{
  "color_jitter": 0.4,
  "head_dim": 64,
  "orthogonalizer": "newton_schulz_5",
  "epochs": 58.8,
  "final_lr_fraction": 0
}
Rows from block 7, named by matrix and row number. Rows with one number belong to one neuron. Each number is 128 + 32 x the weight over its row's rms, rounded and kept within 0 to 255. All counts start at 0. After the name is the row's rms in percent of the matrix's.
# fc1: MLP up (model.blocks.7.mlp.fc1.weight, 640x160), inputs 80-159
# fc2: MLP down (model.blocks.7.mlp.fc2.weight, 160x640, transposed), outputs 80-159
fc1.101 098 [150 142 151 132 146 178 128 123 136 142 161 124 126 126 135 148 180 155 130 147 138 130 127  98 141 105 108 147  97 139 153 140  85 133 160 139 133 197 137 157 161 133 164 129 101 127 116 119  94 118 147 162  95 128 127 138 183 109 127 107 147 152 109  81 181 146 156 141  93  70  91 103 128 154 147 135  99 157  34 143]
fc2.101 100 [127 139 153 154 128 110 106 109 120 116  78 120  77 139 124  77 102 112 155 139  98 107 140  85  94 180 174  71 150 118 160  69 158  69 129 115 121  73 154 144 120 154 190 145 150 197 150 148 120 149 131 126 124 149 123 109 145  96  99 107 156 155 127  91 147 176 146 110 125 143 139  82 137 132 172 146  95 106 152 138]
fc1.102 105 [172 112 171 152 171 125 166 121 134 145  80 132 102 118 156 115 115 161  78 113  29 151 148 128 147 147 120 143 121 101 120 138  82 179 115  71 122 152 171 162 136 155  98 131 146 117 169 124 125 172 115 137  81  72 109 147 199  96 165  98  98 102 132 158 152 106 166 161 134 128 161 128 155 126  88 107 118  82 128 148]
fc2.102 094 [105 137 126  96  62 134 157 119 135 142 129 164  87  94  96  66 175 136 109 137 165 199  78 128  94  92 100 126  75 134 105 130 112 152 110 143 167 129  62 134  88  72  92 155 160 159 124 139  85 163 103 148 142 182 110 111  91 129 137 113 159 177 165 112 125 143 133 129 160 121  98  96 108 121 167 103  81 140 160 120]
fc1.103 089 [109 106 123 133 174 197 159 123 108 129 195  71  93  96 163 169 130 148 177 162 109 144 127  80  99 136 147 114 145 104 144 136  91 143 128 103 108 145  96  90 157  75 190 151 179 113  94 116 113  77 113 127 146  99 123 176 121 118 123 146 160 163  74 146 141 116 118 162 147 132 127  79  75 113  86  90 148 100 133 109]
fc2.103 128 [149  51  89 150 103 142 156  96 165 127  93  90 104 110 153 137 155 137  99 105 147 159  92 109  97 148  91 162 137 123 175 143 158 109 191 161 131 154 138 160  64 223 141 137 114 132 143 139 180 151  95 134 144 157 113 117 111 149 141 127  91 103 114 132 117 108  90  72 149  89 102 126  94 184 154 183 109  59  99 111]
fc1.104 091 [109 102 145 149 133  92 124 133 144  67 116 138 108 136 122 134 132 136  72 217 143 105 123 117  71 116  96 103 129 156 114 142 111  99 123 139 104 157 138  62 139 133 116 138 128 109  89 135 142 176 109  78 113 153  96 120 103 126  92 165 145 103 137  82 167  97 116 178 150 173 141 136  37 103 187 152 143 117 194 110]
fc2.104 068 [133 163 101 121 120 160 131 160 142 160 132 146  96  60 137 131 120 161  91 121 118 120 119  97 153 143 129 145 151  60 192 106 143 202  72 143 147 138 106 159 180 116  99 172  84 102 169 130  99 129 138  96 126 105 102 130 138 164 149 126 114 149 118 166 136 200 100  94 125 144 140  85 128  52 172 143 147 138 133 153]
fc1.105 104 [134 149 127  68  94 102 138 134 136 170 133 133 133 140 140 135  88 116 118  98 109 141 108 119 117  90 104 121  89 215 146 136 139 160 120 220 176 189 134  67 215 174  85 116 102 111 101 135 127 122 111 106 179  91 137 163  93 158 124 139 137 141 181 145 202 164 134 133 115  92 111 150 160 144 147 110 147  71 157 137]
fc2.105 086 [122  85 136 140 165  99 167 100 138  98 177 147  88 126 143 168 133 122 132 136 111  65  98 103  97  86 143  80 126  79  83 112 172 123 195 120 157 164 141 104 130 108 150 126 161 167 125  82 108 148  54 133 156 144 127 130 152  80  77  93 122 102  59 131 106 129  60 163 155 143 111 106 118  91 158 142 141 124 156 114]
fc1.106 089 [123 112 134  98 173 125  94 116  79 190 112 162 168  89 131 146 132 156  83  99  85  99 143 161 178 117 123 108 111  67 123 109 103 111 134 127 118  90  97  95 110 122 132 106 150  86 118 131  69 170 132  86 146 140  85 170 123  95 121 148 128 150 200 175 199 104  56 126 120 137 145 158 139 128 103 105 109  88 118 128]
fc2.106 105 [147 117  86  94 142 215 137 138 128 128 123 173 107 103 111  94 122 137 160 173 106 104 132 139 139 113 151 114 119 193 162  72 134 112 145 100 143 179 143 117 121 118 166  90 111  81 148 101 203 104 132 169 129 139 133  72 187 164 144 115  72 130  78  79 166 181  97 118 105 124 113 148 118  58 171  79 121  83 117 138]
fc1.108 109 [142 162 138 108 150 109 157 194 122 118  99 106 115 129 114  66 127 142 129 126 138 154  67 148 118 153 153 131 183  59 153 136 147 118 117  99 133 142 186 136 175  70 177 170 150 150 164 152  83 156 153 134 175 115 186 115 121 155  87 144 106 143 125 190 144  94  71 100  84 133 133 157 123 150 150 149  95 121 145  91]
fc2.108 097 [111  65 175  33 143 133 129 172  87 175 139 102 188 128 135  80 112 112 157  94 173  66 168 175 139 111 152 118 156 113 123 162 134 157  81 165 167  89 186  99 183 118  89 143 128  92 102 129 137  98 130  95 105 161 104 139 174 185 120 107 113  93 164 109  69 144 148 158 130 132 138 173 125 148 151 100 117 130 148 158]
fc1.109 105 [115 127 106 160 129  78 143 174 163 108 127 106 122  71 113 113 110 176 114  70 155  94 141 142 145 116 124 111 134 104 118 187 142 157 147 139  87 189 134 119 128 141  96 147  71 131 118  76 191 150 145 123 107 164 108 152 136  93 158  81  99 159 125 153  89 141 147 196  33 123 127 148 102 143 141 155  94  69 146 172]
fc2.109 078 [ 96 180 134  92 148 105  88 115 120 140 139 127 143 170 114 153 114 130 139 124 122 122 168 109 131 161 117 156 121  62 111 112 156 127 106 156 182 137 123 162 151 114 169 110  77 143 142 133 114 142  84 177  71  98 182  99 102 156 174 161 125 131 165 155 130  65 112 105 167  21 139  90 133 146 119 196 129  84 197 115]
fc1.110 102 [108  64 149 164 118 178 169 135 157  95 155 153 117 173 154 106 144 152 100  97 149 156 112 117 113 168 142 103 146 137 108  85 161 103 154  83  74 184  85  99 174 141  51 134  94 112 114 155 105 141 106 137  94  62 175 160  91 149 138 121 153 128 122 141 131  45  56 194  84 123 199 167 119 183 133  75 114 104 156 119]
fc2.110 104 [179 129 124 137 120 162  81 111 161  72 143 155 154 116 129  82 145 113 159 162 180  92 134 100 138  97 140 115 162 172 221 152 107 149  97 143  92 116 154 132 173 139  65  92  83 130  98 153 122   5 151 150 121 143 115 113 128 159 141 158 149 110  99 107 135 117 102 123  80 142 197 155 126 101 100  92 166 128 161  92]
fc1.111 109 [ 95 145 121 203 167 138 137 148  48 170  36 178 196 162  53 140 152 112 128 163 161 200 128  90 201 121  95  99 120 137 139 162 108 109 121  71 148 128 145 154 113  93 114 166 147 110  94 127 185 125 160 107 115 113 185  88 130 139 114 115 106 122 138 108 135 114 147  96 149  95 114 154  99 109 175 117 120 139 121 144]
fc2.111 083 [ 96 116 181  79 142 156 119 163  99 120 162 120 182 133 174 108 140 168  81 167 133 114  89 160 131 141 170 161 113  73 110 124 100 203 141 128 103 109 129  63 115 114 153 167 152 127 111 113 132 148 125  93 115 115 142 153 158 131 112 115 149 129 129 133 101 182 133 120  87 103 169 111 130  95 134 138 130 121 132  67]
fc1.112 097 [170 121 163  99 148  69 122 119 142 126 213 156 142 150 126 134  96 104 119 152 100 155 163 136 154 119 105 167  82 131 185  86 135  80  99 117 177 179 143 107 195 139 130 131 133 172 107  73 141 191  91  76 172  51 120 110 149 143  83 103 150 153 113 138 133  90 119 142 133 140 129  79 149 162 112 145  83 115 125  97]
fc2.112 094 [ 87 108 107 134 162 124 117 102 110 116 140 192  88 130 164 177 188  99 145  90  92 121 138 100 132 134  93 137 118 168 101 159 110 181 154 108 119 116 176  94 162 134 135 163 118  21 120 118 134 145 100 106 192 115  94 136 119 170  70  84 162 111 130 108  91 169 164 117 102 133 144 134  91 160 183 129 136 112 177 107]
fc1.113 091 [105 121 158 118 124 117 106  95  92 123 117 135 111 162 146 115 133 144  95 126  95 140 134 128 152 145  78  83 167  95 221 106 107  88 119 155  79 133 102 160 150 243 135 127 145 133 158 137 138  99  99 146  50 141 168 122  96  78 110 131 121 139 164 128  91 161 161 156 121 165 121  70 173 129 171 109 131 118 135 147]
fc2.113 096 [119 176 157  92 159 119 155 114 161 100 206 135 159  75 120 118 139  91 108 122 126 147 120 118 133 105 114  65 128 135 134 148  51 117 169 125 165 158 147 111 122 122 147 104 126  76 128 130 164  99 117 131 138 132 132 135 159 156 145  67 103 121 105  83 193 200 172 142 126 159 148 159 156 100 127 118 112 130 106 154]
fc1.114 102 [136 147  80  71 134 128 188 154 150 123 108  78 144 172 169 115  96 154 137 166  67 113  85 196 107  72 110  96 103 135 138 141  42 141 122 140 123 131  96 182 133 105 134 107 122 149 115 143  60 164 144 189 167 133 155 111 191 121 152 108 111 126 111 119 107 165  38 128  92 201 133 147 168 139 204 105 162 132 193 143]
fc2.114 057 [163 150 130  67 118 141 139  97 117 168 101  55 203  34 124  59 144 153 134 125 161  78 172 123 143 120  97  93 147 140  91 104 142 129 165 169 162 136 199 134 177 172 103 117 140  94 119 113 118 157  85 116 121 123 107  64 139 126 159 131 107 175  56 143 174 149  73 146  95 170 145 212  94  88 132  52 137 166 193 108]
fc1.115 105 [105 100 117 139 108 176 130  70 103 166 175  78 120  91 150 151 169  89 138 108 143 118 111 119 141 130 147 120 108  95 171  92 181 175 162  50 109 105 105 145 139 102 157  31 158  79  72  84  88 121 123 163  97 126 109 111 135 129 104 116 178 184 138 165 101  97 117 105 156 118 131 165  85 111 118 152 103 164 112 122]
fc2.115 101 [140 138  83 127 141 108  75 122 106 185 121 175 128 205 160  50 100 158  87 177 135 181  48 118 116 137 153 126 179  85 125 157 122  99 121 148 103 168  95 155  94 180 175 100 149 106 122 103 106 135 127 178 129 162  91  97 126 144 141 132  69 113 149 109  86 134 118 142 124 134 128 110 131 128 114 100 134 128 134  49]
fc1.116 101 [130 158 150 147 144 137 101 105 160 139 109 130 143  94 107 111 141 110 113 106  86 140 148 127 123 155 135 117 127 161 207 131 133 101 153 152  67 100 141 116 129 107 143 161 120  94 132 105 160 136 136 153 139 174 178 170 156 110  64  95  58  88 151 146 104 113 184 204 143 140 100 132  72  56 201 123 100 157 137 180]
fc2.116 080 [176 159 143 117 122 183 138 234 130 136 130  78  93 144  87 162 107 110 157 168 142 131 133  73 162 169 152  96 138 140  97  71 117 144 107 156 150 166 182 112  98  86 110 112 176 138  70 124 139 106  95 149 118 124 119 140 156 122 132  85 138 120 165 117 142 184 140 117  92 115 111 184  58  87 169 126 157 117 117 101]
fc1.117 102 [106 124 134 164 126 117 147 186 126  93 143 121 128 173 149  90 104 123 187 143 206 107  80 137 161 126 131 142  61 182 113  93 111 117 103 168 122 145 102 121 159 207  91 101 161 159  96 112 114 114 149 159 105  94 121  82 133 149 138 134 157 144 180 158 109 126 134 160 120 133  92 125 123 129  64 135  76 116  73 160]
fc2.117 121 [ 98 125 125  83 158 152 147 163 148 182 117  96 109 170 183 139 118 144 171 140 110 121 200 114 126 127 109 117 123 116 126  78 137 148 173 135 133  79 133 154  43 154 127 129  88 109 154 120 111 166  62 174 132 104 118 151 133 134 141 147 128 140 101  33  97 190 160 118 140 100 116 134  98 105  89 172  99 134 161 140]
fc1.118 095 [120 161 161 105 124 156 114 131 129 118 159 125 135 100  55 123  84 107 119 108 148 126 189 215 139 123  93 166 125  83 139 118 110  97 120 163 185 121  71 118 128 149 109 182  75 137 137 130 163 184 156 117 120 113 154 149 130 159  45  84 197 108 133 139  83  96 115  75 138  89 103 125 122 180 100 101 101  82 108  97]
fc2.118 077 [167  97 138 150  51  60 155 125 116  88 150 129 130 119 181 106 136 107  99  80 144 133  65 100 147 141 167 106  82 132 147 144 142 160 171 137 145  73 150 136  82 118 112 112 193  75 134 118 102 152 154 122 133 155 118 193 102 176 137  88 131 128 136  83 129 179 158 137 110 154 114 140 121 107 134  99 123 166 163 145]
fc1.120 109 [ 41 123 109 164 122  62 108 154 122 138 151 123 164  95  73 144 117 162  72 134 148 152 146 120 132 136 100 193  90 155 112 162 117  51 169  71 150 108 208 116 122 109 185 120  75 105 144  86 126 151  40  87 155  88 113 158 115 125 187 163 201 146 123 169 117 111 142 145  95 127 114 111 108 172 137 143 110 139 164 123]
fc2.120 094 [123  57 125  96 142  87 188 125 145 178 116 104 140 179 151  87 122 133 161 113 118  89  93  82 164  79 110 115 133 128 115 131 151 100  58 104 126 133 152 139 113 165 105 120 125 149 143 123 128 202  95  90 107  66 145 197  79 118 107 155 104 165 107  94 148 122 118 171 185 145  98 148 178 158 134 115 124  90 115 138]
fc1.121 106 [111 158  86 134 136  63  86 151  97 131  66 125 121 112 113 159  60  99 167  78  99  73 122 148 141  97  84 173 111 170 141 125 127 123 110  88  63 168 175 114 125 153 110 128 101  83 134 102 149 151  98 107 170 161  87 135 164 125 131 160 136  96 125 164 186 111 108 148 121 190 142 153 142  97 101 120 110 101 104 125]
fc2.121 097 [124 126 144 115  83 124  78  99 145 146 175 150  97 122 101 154 142 111 119 102 133 115 183 137 119 142 109 113 176  97 148 137 115  89 159 142  95 170 144 122 149 146  98 106 116 122 111 114 122 152 100  95  79 143 135  45  83 161  54 156 157 176  84 130  93 100 121 118 195  86 179 103 134 161 119 114 128 104 118 149]
fc1.122 111 [148 138  83 126 129  89 119 105 122 185 134  80 184 117 171 144  90 100 140 186 131 115 150  98 103 123  85 200 126 135 132  94 106  66 144  67 145  91 188 111 196 111 152 164 116  91  68  95 125 136  72  99 154 124 103 155 134 114 156 105 159 132  91 122 162  95 180 130 114 117 104 134 182 212 148 133 142 120 170 140]
fc2.122 108 [ 73  81 118 104 143 147 154 133 161 219 134  88 128 144 163  82 127 119  93 140  84  92 119 125 107 156 119 113 111 118 114  82 115 176 151 118 127 106 175 136 116  75 101 148 136 155 159 104  54  81 140 133 181 114 120 159  94  87 116 171 130 162 126 112  84 139 123 132 155 114 130 163 156 151 103 152 130  92 212  93]
fc1.123 093 [101 142 171  96 104 147  78  93  65 104  73 189  71 161  93 156 133  80 115 148 111 105 156 123  91 171  86 140 130 166 165 104 132 114 190 195 108 104 121 157 112 143 104 143 127 128 142 130 101 102 202 127 141 113 123 130 146 178 117  91 124 137 154 131 106 160 136  72 118  74 117 144 149 134  78 170 140 118 100 146]
fc2.123 099 [162 105 106 202 167  82 118  93 125 142 181 109 212 130 100 111 148 158 141 156 132 116 153  64 121  94 150 143 168 177 115 143 134 169 114 164 117 204 191 109 132 166 104 112  66 154 130 118 158 162 171  84  86 132 105 130 117 107 144 140  75 148 168  84 138 111  96 185 143 131 139  94 126 131 181  81  91 188 154 112]
fc1.124 100 [ 92  97 152 132 129  95 161 102 173 149 163 123  81 181 194 123 149 122 171 115 139 110 127 134 121 157 127 139 180 104 187 129  77  59 175 160 111 124 177 129  73 126 204  78 112 123 104 195  70  93 124 160 113 123  91  91 138 146  98  91 138 144 156 131 111 106 104  84 131 146 139 100  71 179 110 160 123 163 107 124]
fc2.124 100 [118 183 200 173 148 129 128 151  88 138  99 175 101 149  82 110 122 105  88 127 133 123 166 148  98 125 123  64 119 116 114 143 134 119  99 142 116  61 107 164 172 116 118 135 150 125 115 159 179 111  73  87 116 131 136  67 141 132 146 134 220 201 135 110 144 124 133 162 118 108  97  94 140  91 151 107 111 102 206 109]
fc1.125 099 [109 162 112 140 123  64 112 171 104  93 137 210 132 119 107 140 117 111  65  90  95  89 120 129  81 210 164 152 141 130 158 169 117 149 123 145  94 189 117 166 111  95  94 148  95 113 115 147 123 222 133 126  51 161 123  89 123 162 115 114 110 111 143 120 163 150 115 130 109 126 132 173 135 125 149 149 106 142 153 168]
fc2.125 107 [132 107 155 108 180 116 118 136 112 173 134 119 141 108 117 170 135 215 203 136 192 125  63 182 113  97 133 124 102 128 159 105 168  73 132 125 133 130  97 177 135 105 111 132  85 162  99  82 143 187  69 111 136 186 132 105 134  93 148 127  84 131 120  99  75 119 112 160 105 134 136 126 187  83 127  83  92 112 144 151]
fc1.126 102 [129 155 130 124 151 122 163 177 187  88 162  78  98  98 128 131  58 102  56 102 127 152 166 142 159 143 149 148  96 131 153 139 193 107 176 177 146 130 153 125 154 165 169  82  91 179 111 176  99 173 145 104  74 177 163 138 106 192  81  82 116  82 162  70 117 107 134 155 156 163 171  97 120 157 173 142 135 181 102  87]
fc2.126 104 [138 136 159 118 115 187 118 147  70 141 102 153 184 131 133 132 144 105 104 143 188 104 105  99 180 102 141 148 127 126 128 126 165 177 102 161 197 137  82 107 153  64 148 167 153 161 127 105 143 138 167 129 132 143  89 145 137  86 100 120 187  93 140 105 111 120 156  47 187 111 109 127 164 152  91 131  79 118 116 127]
fc1.127 091 [143 159 147  63 169 151  86 140 107  94 143  82 160 145 107 162 126 121 105 131 120 172 169  85  95 124  65 132 167 155 120 105 148 107 124 146 125 110 145  86 186 185 150 107 109 170 207 140 119 162 121 130  98 178 131  96 114  84 133 125 160 112 115  51 146  79 217  96  69 127 140 139 141  80 143 170  94 105 173 145]
fc2.127 097 [107 149  93 124 100  87  94 118 195 141 176 169 114  77 124 118 127 113 147 141 126 116 133 120  56 149 137 209 154  62  89 111 131  69 166 114 157 167 109 118 114 116 128  56 141 100 155 151  95 145 144 152  87 127  65  91 124 129 121 138 119  86 183 126 154  94  92 110 117  85  80  95 135 161 186  93 190 137 192 122]
fc1.128 098 [141  96 129 171 136 176  97 142 147 188 114 130 181 180 176 177  55 141  96 172 136 144 169 169 118 117 100 121 151 166 151 138 126  91 105  80 148 138 171 180 100  98 110 127 102 129  76  54 110 114 149 152  85  64 101 133  81 184 123 157  96  55 120 126 146 186  71 151 127 105  95 105 136 125 143 157 136 110 122 128]
fc2.128 095 [139 130 159  83 133 159 126 181  90 157 176 103 115  84 144 159 150 123  80 171 114 144 117 146 141 163 153 189  55 111  78 182 104 141  71  54 103 101 108 118 159 114 115 126 229 111 114 104  90 107 106 105 132 189 127 159 109 178 114 132 183 186 153 158 112 151 130 113 132 131 118  87 150 153 113 115 123 166 136 150]
fc1.129 104 [120 175 114 160 143 156 133 152 108 163 178 121  82 114 168 139  66  75 153 154 157 106 121 145 159  74 139 165 118 141 145 131 145  74 198 173  41 127 103  74 149 164 156 138 134 181 163 125  94 188 102  90  92  97 133 123 103 164 111  98 122  99  62 131 115  49  76  89 127  94 122  96 125  98 178 138 101 133 131 119]
fc2.129 102 [180  79 103 173 112 108 146 116 111 171  65 126 168 156  92 107  91 103 122  99 119 140 156  65 179 128 111 142 138 117  91  96 101 191  91 105 124 117 124 135 107 149 152 196 168 105  74 127 166 146 118 113 142 168 136 101 110 143 137 112 162 112 143 123 152 102 112 171 147 114 151 133 137 183  73 138 136 104 135  52]
fc1.130 103 [ 82 134 132 117 150 138 156 126 139 140 147 115 107 122  87 123 143 112  96 163 183 107 169  91  93 130 117 130 102  84 122  85 120 150 155 169 110 133  70 132 167 118 145 157  82 171 174 117  57 159 147 119 128 157 184 151 119 116  96 149 168 111 122 176 148  73 119 122 172  86 100 144 139  95 128 146 105 122  98  71]
fc2.130 092 [179 155 124  80  99 122  63 108  96  86 164 152 123 157  97 158 128  86 168 182  78  95 116 141 119 180 135 197 151 105 111 130 117 167 132 109 125 116  86 137 132 213 113 123 149 148  86 115 132 143 155 145 152  97 104  95 103 124 145  91 115  80 113  97 124  71 124 188  87 141 140 168 132 132 207 189 149  91  96  91]
fc1.131 106 [136 175 119 204 202 178  86 114  96 126 106 137 117 115 109  81  90  67 185 133 136 126 139 117 155  55 122  79 138 156 156 112  96 137 106 156  86 126 143 115 159 183 156  51 100 115 178 160 159  97 140 138 137 137 147 119 191 147  71 137 133 135 140 113 100 150 159  97  95 120 178 167  99  85 178 152  55 159 108 187]
fc2.131 092 [134 135 105  60 145  98 162 100 119 120  83  76 105 185 150 152 124 188  85 149  72 150 120 138  99 131 169 134 101 131 162 110 166 107  94 157  95  89 127  96 104  84 175 112 133 146 122  87 193 145 201 130 156 109 153 144  63 143 111 108 125 158 144 181 167 117 141  98 163 132  80  94 108  93 128  64 119 197 134  97]
fc1.132 098 [149 150 165  99 163 135 138 125 175  92 111 179  88 117 102 110  85 166 107 129 103 161 108  94 113 157 128  74 162 137 157 115  69 130 164  74 103 172 140 183 113 104  98  88 112 123 173 146 103 104  79  93  98 137  71 159 132 103 144  59 120 144 136  70 156 163 105 184  96 199 126 163 142 148 169  61 151 134 143 126]
fc2.132 101 [146 105 108 157 214 141 134 100 166 178 167  69 148  55 191 110 123  56 117  93 140 122 145 174 140 159 108  54 123  86  81 140 111 163 150 105 149 124 161 159  97 126 137 129  79  97  98 137 167 129  77  85 109 139 124 108 119 151  73 129 118 161 161 146  92 139 143 158 128 161 132 126  54  94 105 120 173 177 177 131]
fc1.133 099 [131  96  85 108 163 149 178 168 120 160 154  98 124 184 193 144  97 138 158 184 118 182 117 162 156 127 104 176 134 134 142 180 158 119 124 122 108 150  65 160  84 168 153 136 179 133 110  76 142 151 119 119 102  98  97 117 140 130 156 189 181  93 182 108 172 122 124 136 109 115 126  87 158 173 168 154 148 130  84 138]
fc2.133 111 [102 162 172 119 157  89 155 173 123 122 152 106 105 147 177 132 141 173 124 156  70 111 149 155 177 170 163 121 143 159 139 175 118 127 149  24 113 138 136 145  89 144 131 119 140 165 130  92  69  82 107 148 105 136 153 155 136 146 117 120  92  74 115 152 107 107 137  68 112  97 116 115 133 115  97 117 141 102 135 131]
fc1.134 086 [172 142 176 134 194 156 101 110  97 109 146 137 109 127  64 127 157 149 184 151 135  63 102 170 207 129  59 133  96 102 131 134 138  89 125 101 123  78 126 120 140 158 125 177  84 175  85 131  91 134 113 111  90 138 140 163 111 132 118 105 138 135 146 123  99 146 163 213 173 118  95 173 151 125 141 132  98 140 164 107]
fc2.134 139 [ 72 144  68 139 130 118 154 124  92 141 171 143 117 101 160 150 101  72 129 107 150 204  86  72  89 172 197 101 137 135 130 178 152 136 118 104 157 162  88 110 131  83 111  82 177 172 151 138 150 148 156 200 130 131  92 146 161  61 110 148 114 163 130 113 179 137 140 107  92 143 147 135  40 126 155 120 130  74 108 192]
fc1.135 084 [125 110 102 147 153 169 114  83 106 112 139 172 157  42 156 170 132 154  94 113 106 146 136 113 185  68 119 127 114  63 100  99 127 120 163 142  83 117 118 126  90 138 157  89 100 116 181 153 119 127 184 166 163 165 151 117 157 158 107 135 184 113 129 139 132 108 126  85 102 118 149 168 109 180  79 117 153 108 131 140]
fc2.135 093 [127  76  96  55 116 113 107  90  58 157 174 111 194 128 159 118 164 150 120 107 127 186 134 191  90  97 119 187  77 160 157 109 126 127 152 170 149 104 120 153 116 122 111 175 160 145 182  74 177 135 187 152 150  98 112 136 166 123 129 142 173 103  47 160  93 139 141 125 161 131  60 129 146  86 151  96  97 152 131 129]
fc1.136 086 [152 126 113 168 149  99  88 170 112 106 136 133  77 178 167 196  68 123 134 115 152 113 115 107  69 100 104 129 153 106 116 100 173 152 102 109 207  51  76 114 157 127 114 128 158 123 202  96 110 132 156 103 132 174 136  79 181 187 130 145 146 149 102 106 113 116 160 120 127 140 114 110 159 162 125 129 133 117  96 177]
fc2.136 102 [ 96 103 145 103 177 136  90 118 111 109 112 150 119 170 118 167 153 108 107 134  91  87 128  90 153 131  68 172 125 115 168 108  85 122  84 122 108 129 130 179 108 120 183 109 165  86  53 155 129 122 122 109 165 118 132 104  62 164 101 182 155 166 134 201 116 158 115 147 131 167 112  90 113  91 129 143 132 139 114 100]
fc1.137 104 [ 68  82 140 108 150 144 111 110 102 159 163 132 164 168 112 161 171  90 150 190 110 117  85 169 113 121  72  96 101 198 180 135 141  60 106  63  99 199 162 163 128 134 146 127 162 134  95 145 156 168 171 154 158 135 150 132  61  78 165 173 102 132 151 182 117 171 116 101 150  94 147 161  78 151 140 122 123 136 145 141]
fc2.137 151 [129 145 125 130 104 148 109 154 149  87  85 178 127 137 144 126 122 142 105 106 138 175 105  99 161 105 157 133 185  78 103 148 100 181 138 125 158 107 105  92 128 112 112 100 122 123 176  58  72 124 141 133  81 151 128 109 229 214 168 106 124 137  86  91 104  95 177  87 134 130 144 133 154 151 136 145 155 130 127 112]
fc1.138 094 [161 127 145  73 176 121 113 126 110 142 144 106 107 144  97 161 161 136 105 102  73 141 124 124 127 128  81 125  95  55 102 104  97 147  63 122 217 148 175 134  55 155 141 101 146 150 113 128 139 120 160 195 114 146  90 136 121 165 142 154 109 174 180 118  76 121 157  71 148 176 164 146 127  95 109 112 112  88  78 170]
fc2.138 076 [148  93 113 165 123 171  67  86 120 196 169 203 159 108 117 106 133 178 134 141 164 117 142 178 154 139 109 168 122 139 118 151 146 154 117 126 136 127 116 155  75 115  84 191 163 111 121 125 178 127 125  78 146 108 124  93 144 170 143 142 110 214  96  92  68 106 143 123 128 144 121 165 136 131 103 112 121 121  71 100]
fc1.139 098 [ 99  95  99 122 115 126 116 113 105 173 121 111 146 129 138 131  59 194 138 151  88 111  94 168 176 190 149 134 179 140 166  96 119 132 129 149 162  85 143  77  96  69 145 173 190 132  89 114 124 115 164 141  83 184  98 122  38 149 149 108 124 123 131 156 198  90 121 149 127 144  95 110 120 184 163 113  82 139  74  98]
fc2.139 127 [106 133 143 130 124 151 150  85  98 102 128 138 164 116  84 152  83 112 118 124  98 105 104 170 111 159 168 151 125  89  75 103 105 162 143 179 163 113 101 131 106  92 114 143 112 229 153  56 117 104 144  88 124 150 155 167 169  64 132 106 134 145 111  83  71 139 132 160 129  95 172 128 159  73 134 146 173 130 218 116]
fc1.140 094 [ 75 134 125 170  96 147 131 201 170 105 116 132 122 153 126 147 113 123 145 172 134 142 119  90 142 131 125 129 130 168  74 199 120 110 108  89 120 138  67 113 158 160 145 125 115 177 138 202 112 109 170 142  88 147 157  90  88 138 144  64 159 114  81 146 153 104  73  89 104  99  99 123 117 183 107 211 213  87 149 100]
fc2.140 098 [116 137 137 113 166 105  71  95 102 184 133  81 122 148 146 104 122 131 123 127 134 194 149 132 120  77  95 161 143 140 137 148 140 142 122 122  95 196 138 139 182 115 138 149  95 102  88 114 156  99 127 136 152 174 111 131 134 102 113  72  89  69 112 185 173 142 171 109 114 137 119 118 109 123 101  93 142 108 149 207]
fc1.141 100 [141  93 129 162 152 136 118 144 156 128 141 157 154 167 140 109 138 123 136  76 132 136  91 140 155 165  97 185 113  95 151 176  70  85 182 211 139 190  90 115 170 140 136 121 128 150 117 114 110 152 129 154 193 161 121 131 156 106 183 150 133 139  88  63  98 170 120 130  59 167 127  73  99 150 136 178 145 170 103 135]
fc2.141 079 [141 179 154 127 118  82 117  68 119 137 134  85 108 107 185  90 148 136 176 119 155  88 102 110  96 101 104 115 136 116 134 146  87 129  62 130 108 118 103 174 123 132 138 140 119 237 114  97 158 142  75 119  59  81  89 102 166 165 120  72 123 138 124 103 138 113 150 192 184 128  97 163 148 109  93 122  99 115 219 113]
fc1.142 090 [ 83  94  99 120 149 139 143 169 133 142  95 152 107 140 118 134  59 117  96 117 161 192 111  96 111 121 108 145 119  87 144 147 176 145  91 110 134 118 134  84 209  96 164 153 170 127 138  66 156 103  98 152 198 175 143 103 143 129 174 162 119 100 142 196 160 126  90 136 125 105 114 131  88 145 119 113 139  71 155  71]
fc2.142 099 [108  76 168  81 113 138 106 113  80 154 160  94 154 146 150 127 179 158 120 102 153 168 109 100 112 152 175 112  89  84 102 210 132 156 130 132 110 156 208 137 106 145 132 167 179 153  76 147 104 178 108  99 120 108 108  94 139 150 114 121 152 111 149  96 153 131 169 137  97 120 151 106 171 178 138  85 156 179 161  97]
fc1.143 102 [109  82 112 114  69 101 124 101 168  93 151 128  74 172  64 159 139 102 145 117 119  99 134 152 125 180  58 127 163 185 141  82 100 110  86 152 160 113 123 150 107 101 171 128  94 127 119 144 168  85 125 132 109 174 126  93 119 131 122  91 133  91 154 102 125 190 101 106 127 116 112 101 100 101 115 111  90 165 165 184]
fc2.143 084 [109 164 169  92 157 164 144 135  94 201  92  61 141 125 135 105  91 121 148  60  71 158  74 104 116  54 151 119  93 105 130 116 134 164  86  91 125 145  78 106 154  95 121 143 122  80 103 135 164 168 104 151 182 151 168  99 141 127 127 154 133 167 128 120 111 155 145 145 158 112 138 159 145 116  82 158 140 118 141 124]
fc1.144 102 [157  76 188 179 137 105  69 142 144 173  86 142 102 149 118 122 128 134 119 123 168  96 125 140 140 149 102 145 156 176 122 149 134 131 128 175 104 141 171 115  93 131 142 138 103 112 150 178 130 145 126 100 102 101 156 142  90 117 122 148 140 134 114 114 140 149 158 108 120 120 156 202 137 125 101 108  78 116 123 149]
fc2.144 120 [132 158 102 129 112 137 179 144 155  75  88 131 164  92 125 106 141 111 121  61  39 124 130 124 130 175 126 108 128  99 148 137 134 107 123 132 133 154 150 166  87 120 165  96 168 199 146 120 123 100 190  94 139  93 116 153 181 152 149  91 124 140 154 112 153  89 112 132 124 144 124  86 121 121 173 164 164 144 118 203]
fc1.145 097 [120  98 104 117 166 111 114 154 150 100 113 155 107 134 128 144 210 104 158 115  76 162 109 113 130 135 132  96 118 115 149 106 130 106 124  67 126  86 131  59  82 183 123  77 117 110 152 132 148 125 213 138 162 143  63 184 158 136  77  89 140 196  72  86  97 141 172  87 116 105 149 152 131 161 110 125 125 105 198 136]
fc2.145 099 [101 147  97  82  99  62 100  64 136 103 123 154 102 122 118 101 172 147  93 162 101 164  58 167 148 145 132 108 143 156 125 127 154  70 152 153 127  39  93 154 162 134 143 161 129 170 127 118 124 140 121 110 136 193 135 102 116 110 135  75 173 119  90 138 168 150  98 156 168 159 136 126 111  67 154 143 172 114 132  87]